Weights of a small multi-label image tagger.
Model: 1.55M parameters, 40-pixel images, arch gmlp, norm rmsnorm, layers 16.
Training: 40000 steps, batches of 64.
Data: trained on small charts drawn from random numbers, 203450 training examples.
Rows from block 6 of a small multi-label image tagger, named by matrix and row number. Rows with one number belong to one neuron. Each number is 128 + 24 x the weight over its row's rms, rounded and kept within 0 to 255. All counts start at 0. Numbers have three digits each.
After each neuron's rows are labels from the 100 images, of 14976, where the neuron reaches its largest size: "top examples" is what is common among them; "patch colour" is the nearest of a few named colours to the mean colour under the peak. Only what is clearly more common there than usual is listed. The data: small charts drawn from random numbers.
# u: gMLP up (value half) (model.blocks.6.mixer.u.weight, 160x160), inputs 0-159
# v: gMLP up (gate half) (model.blocks.6.mixer.v.weight, 160x160), inputs 0-159
# out: gMLP down (model.blocks.6.mixer.out.weight, 160x160, transposed), outputs 0-159

u.53:141124122109134147125098149138104145113129112084207094154117139134121134134135143084112124129130138116086161093119113171135080131134124097179101132116134122104144146111121109152132135114152119139139128086101157114104139142187135120138144091124125126095129143096102123129129097140141113114136123162139116171123146130139150153113107108172113118085117118116109131066129135135108118137124127127126167095112083118109214131092093143143124131122126099145137174156095175181104108103159121
v.53:136105146113104157121130096132132141110137149134153056123067105128111159118117102131098106109115141080140154103187116107169111123094142165135129146096115129130141091132127124163125098106143118103115131120098080154142126122134142148108138155103084106124146085137163103108108116133102138164126103099122176147133135156114141102141148133132129160145134136122143106140105137140093123097163094128097153105115112182100140096145138136130178136135172185168120095134131090085131150149143150
out.53:137131180121109204130122112118105088142116152107144144123114134114192136111120143126149130138137132133159126136120085134177100121087105114125126104065107124096105133124104148156125135163117114110131117132100073117141164086150117150119139182120113153151141116129122109148131129131132128162089090139135120092169085150131168129142135161146117145124160169095096105140079149180139121096117093145140127125165161125091141106135125148116168123141125131115109140087169133113134129107139094
top examples: legend; dip in the middle
patch colour: brown

u.158:161155168139154140172144126121138132104137105135133113126157164126145150111178155128108161129125105122124111131126150146142093137111116154146155149125160141162191125136154105207111160092146112119122173097102124145116156122102123124105116159104117097137123109132123148090100138167150137112123172147125176110121125098095122105127159128181120106144135124118129132116149125147153115079122162059135104143123104125161119140145161153131141175140147167119128096132117164119085152111128085
v.158:144134117091117150140113148102115142113125091149099095108123128113098093149092128125170108106176165131127108181107102105117123126118153091162083115122140144158098117087099098103126091105100120134091126158118120117106115133141151116108107066135105137130151131167138141167146111151137111150151127172094163112128118122118131152147131139103127164148146141151092150118123116153128155134118171107135168116118091139098091143118114083149093143131081112102145178071169111114138149100118124
out.158:114134135110148112156150124119162125152158157120115137135154178108104111103128186115156155129107141119134133129118148148136126135099107097099104107152128098150112098133093133118117145147112105100146114120111095170154138065122161159155149160098158118098133103163065127121115126111109127151087121145109137147174135146133143176094170131120108096169105138091124112162140125070144167134151143129119107118138111118167133108148154127136095092159146151152168139192125120133150113140097121
top examples: legend; histogram
patch colour: brown

u.17:130170109155104167095088096153168151167145092165154168122113125123101136092125130111118164092122115115139112162134169105117099172152188117156145118162156112119157143149162106111121126150192121130132130145140133111132090134153138150105103147126125109120138181159130134086112116155158117117084105136151158123120134095120102170143094127133134113133148149148159167117139127148127094119151156134086153111123107167134155126137139111119118113149131079125127150109155097165114123104144086
v.17:159108133123109138133151115099135125096113126151092112101147177156112154149108149118127147110132170129128123119110091135133143090080131129128127160121088139136152138139117099175148129104105168161104160147137162116142140135108107141172131135133136137085126131104115108120091095127128080122113149101048125112174134125111140123140174071150113153142113144119120088165088157122123109125162105134147103109163111148114147155132150154086106165119074149131154155146133098129141144100115168
out.17:138121126173091112135163129084151117113113132159110117145179128177172146157126125104112132137150066141128153137120090143144118142120115096116151148110116149141075166124136129112144153130128135137082155150133129121112100136104096098133134142123120109169106163163100152121138151092114157084128076158151138118129129058133125138098125123144124133123141170159131136084132116089133116149128146079139122121140150136102133113102149157160098119094186142167134154122134136172132154101137091
top examples: grid lines; horizontal bar chart
patch colour: black

u.80:134132137114111106160185105133089139112136143168110125121162115148140098160127113088108149158135111163164137129128131098163109130128150182102073188118131145129155156136117099145120165151125144104177118107140150079133145144134100170172141131125116131126136157128132095087086140133140124142110123133138107127139144080145125183130141146096147106122135091118179131120140145195131124122120188113161100100115131122130137117120146138097162129142107130103107131136131167154102135150136086
v.80:095096073087170121112102157122127095145102115114111107131112129118122118117112118167125110160159132100115084111143070138131090135128087144185169106087124149164192117144109124162127093160115113122117147176117107138126134085114110100151154107130110110126116100151156120112127093136146132117102167111100121143118121125088145121125140122102120146172101147123146104088120078117090129097142125114137104146139143107121107082147127149125113082155117132144166123115167115123104137100092135
out.80:162112116163137091161118115104125116119110137126165137133093130151135110144128150091108121106098103141131114133145145115109152164138096144182157120149197143139141124113164148107139098113183133091141140130158156129121124118146129128130144101118110132162083121173118135074109135124136165164144122128170131071115115165114159111131121134136128112096096102124095175096137191140126148133115142138093183130145165185123110121128089110159119107137136113145128150105117150100119176127143119
top examples: grid lines; flat
patch colour: black

u.72:113123144099171157126132128123170122141092112100112121125101093114125130113117145102208131133144138147163089121119129095126126158128104164074119107096140110100127132066107160140153127147152092143080141085146122112124136117105119128129099165176106131135149091091100153108131139143149131137146104145117141104100121126137123128139136080162122077146105124123111146129138150155149116088135119141126101099122170139164105069068149167139134123155123126146136106116105108117093143106096126
v.72:091094112126123145148166148121148148106141101177135144143163089086137113150166117129086194146091131126131165136063099127104101102134086101105117147126133134159105116106113126135150135099123101147122075127139144122120113147135144108126091117130080152146119135171131135090104122112100158130123146174134130130127073130159132117145173164158136079144067119152133116122130158108105137135156114118139166096126138135103082107137151118150139101119106146153108136109111095112136132162111125
out.72:093135100120105144127161131139119071130156148171155113140112073159125110125095170139059156156152143097149158074163140135121124137113123068114084117138165124135128169107136105144141137130138116140113130139124137101116147123122117164103118103107139099131164126112130117102090152127104134133135148133094193114119162137114146117111093096106161063114107175164120086108175132109125091123113103127149122139139147146127165121140128123120130155158121150134120128133135168084129137129129101
top examples: legend; area chart
patch colour: black

u.16:129145103128144130135085064145130092151182127121162114159080132138189158142162110154133105121148131119162084137102138140138148125123151126120129120115129144127136149136138098113153145091158128112166153106118131081126100145121133157129132122130099149139101158135055149144119099123123138127128133130103140124132133160163113117161126102118182177087115151120140160144151087111107085103107096114129132096121127083133176116140151156140139115132070131164101131156123168149144134145152103
v.16:125103106167112135118158137092126092100090155089106098122109104142159155109122144136099135140158130120153151078098136120118172176128129097135109143138165130123152145157151125142132132121087117112123088168098071146097110084113099120128150138158123121082166121093179143140133142153109155109112142115131145167096132165154130151121124161113124143123139133133149139193172143105108146128145120101113152115129093119150109129152082137090168120115176117109138148173113092123139137129124146
out.16:150143139135152108081157147131153101100088081140093067141163137152136141109116119100081122135140107139126121122140119083133132148147100105135123150147143148108115194129120081111078144151133136111146140105079100160129103121112112161173113147171164141154116127159119114104142144135119100102170098147152153112150128139140143091104144164132145084186163092147131147092120127115144102127135138095148113113107153139119113128132114135108074148157126134145113121115109129133146076120154138
top examples: legend; horizontal bar chart; heat grid
patch colour: pink

u.34:160143139165193133086120155134130157120103124124120110155120110127113135141172119139077169157146094130113137143094133112134155160163120112129155087128161114134179084149121093107087117065105120111128147132121128144112137110117161118086122131145143120098131180145164148073170140110131108116173140162155106179118096155144111136126104112106096141161166123142139130165104126164146104152158114134116166124122138101127122127114109121140144118127124163110132117135127180115097145152132101
v.34:172143129143123119164092127184145115135142095148141137150116101129132095134123101117106139129176116141184123120165170062126147117163158111160137143130129098167137118140138135123098111109133141102127140125137088139094138107111145132128096118121073136123146107159186187119159143129189164182108138105139119138146129129143108153119137165113125166126164137128131134170164104162123152139167155158133110156145141130086122138114164105117104120093120111104119118103119141139094167127128131
out.34:117141130140100175135160123158115131089082126121085149140141116140090122148134134105098146122132184119103152077121170148154129171112132143162083149120157125119130138141174136105130082105093131092084160131167145155157145107149151142165092149117173132153158100152135158184143129150134123128161112102094134109118158135160117114132120119170122124138143065135109118136141144092157112127101168166153162161149128140107144108123129137135146111119140118092153143137114152109108132110141158
top examples: legend; rising; bubble chart
patch colour: pink

u.88:164148125125115141144112125142094129130157145116046144133118106140156103102122175127143136105149080120138133091099127134141122132087103137091116111140116124105139119141134151121132135149099136112083145127142121133120126130191139128150091102167114134122157148100104131124100124138136168148125124107125153075115162127164122121164141101132199134141133122147118130134096120065137101112153138135154124139151166095164173150135100193106162121144127122125094153151148151081121113120080125
v.88:124117119136151121149119157130087122169112144158150134136176142130102183136158130118130143121121111126140100127111098145079155136085106143086154158148123173082115110129132137133090154073162129148102122131125104161147167167178150136144157106100101092131153138097123092130149143148119142087117077135137115117131112138154086153138112138116152129077105164140164104126090116176143160168095151188106125152132154136134116112114120135097139148119131087125141117120113139132098120119117113
out.88:111176122090089102134150107117127141121135134139138086143113137110172088100117130176114154144139165119124131132158137144145124122130106103130106125094118121155126144129106125140124119131164122125066133126099130124160123096120117121065158136119108134103153151134113105060120101150166123143101148099122087095151110109121114153107070127113169131091116109145117113140115045134079119108116150134151144109120124122157123145139110131148124150128179166115156118082144123111120142081117084
top examples: legend; falling; scatter plot
patch colour: pink

u.157:107135142093172103152091119099165180130140116124087105106115074139121105091110152110142087125125117114130153129118183126144136117145130129146149129142107108136177134162111135145185163158133119119121140147077137152143140098160180139094147147094095118117160102146125154122111091130134149122117122085092129136131122092091110093122139140133122136138176137151114112110124122101144160130159104113089169138085138139155157171142154158132119080111131117134106105137153143146132104125078106
v.157:128123116133116166104136103139135112138133166133104156112140157116111154155145120146135151138175143134100116101090095097149135146153121121117120128146037118133163158138136113157122134155133110095097071086165146099133127110128056106137129118129138145083118143116118112108101133119110135109151056124108159131140118133151104164147139135151094135103135095150139136122106096115129113096109140148126075105141155152122143125113131155116131168070149100134127123101117120111172132120180101
out.157:140170142122124144115136117131135157137146154157119118112112117143131143139146131108140113101131126201092125141069150091088115149144186143128193112148145133084110125154131126097175137145112126156105128155134125169138113122146096130133130148108127137105107184124110114081153137123146140101139064109149114155112140100141115117117169156151102124107073169136137128124125125133132163076129136081111134123124136107152136124133132130112089098086177111153130142108163115105142126122106079
top examples: grid lines; radar chart; lollipop chart
patch colour: pink

u.10:130142122113152172112138125095148125131128131085128125150151125120132135113134114148152150095167118149123162168054152145148089091146146130153126116111124132125133140119123151155109146071101156120121088084136187112151154110107147140097077168127098116105118176140168135100173123142105162112127139098126166118115155167129128128120137146135106160135157127155190143094167135103138114085128124151092170118110125157146130111169155160103131116123147138132122139133136123120152153164140160
v.10:117147116127088113108122146114119123127110185143137122116129112121165127117092124117121142128152123126127130098120068152123111115159121120088139138131116087137146094138116110132126149131130121155132082097135147101111097143112141096076142151120184112099169095105103112115128135110127118129120056179111152085165116102126141142142185113127141093099130096109098191153120142110117119117135134102098110106126128082114165123132129171130142133109133141145148116142140163085105167144059131
out.10:114117074152129162131161109165153129125100145101159160129166116099127103159137171133158108109103131124129138137089139132126136163125134123126130134092124131138122084163140139149131120127146154120136118141176151122170171142196121109126118126069147105146113111145136134158165154138079079125176159108110108134113151148156149153121149123117101134110130147157094124154097144090121191163113109134121106134140088148142137131088120147121173139090129142152118126133098128081131100134094159
top examples: legend; dark theme; radar chart
patch colour: brown

u.12:157121118106124121116160101150146127062115115145129113153135142089168166125117157135146070117119083150101092117104112145176175162114126162133121124168088151154134093100109160160150094112077126103126127137105146127171108117087130113092095088121130075137069124122114128106145166102149128140113126127163105114144100139145116138123128119133171133127122110123144125128156147152168159142119134142161105101172119120101139103143149107139139086101128119117148114130121144117169141108134087
v.12:129149134123135160146139072130127134136117151150124118147167111133187133168095136096167168079131118142122110135100110114128147107145109124135144128131140145128132132105114137167111085116105141140130148064084164162169154119156085101134156108106108126130083170117124131140170099120106105120164166132129140103116143113126114153141151141119088150151144143141151124143065149150149171153108124090129130107108115188118123144109126119139158092131114161145095151111107150094163132093106113
out.12:169113132147150147151124101141110172081104114133081146157126126125121166114130116127124129121167179107116127094137107156136159154111087137126135117142176097074141129162175106088151118096129147124129127130154071114131164119145118155164094151117175140153156154135135140139101118094131125156118100141111134131165117113105128098156177124137087149124172138073134105144115143111129159172097161160153075142167158094137140141128107133120131124115109115146108152149116123133143101133110130
top examples: grid lines; dip in the middle
patch colour: white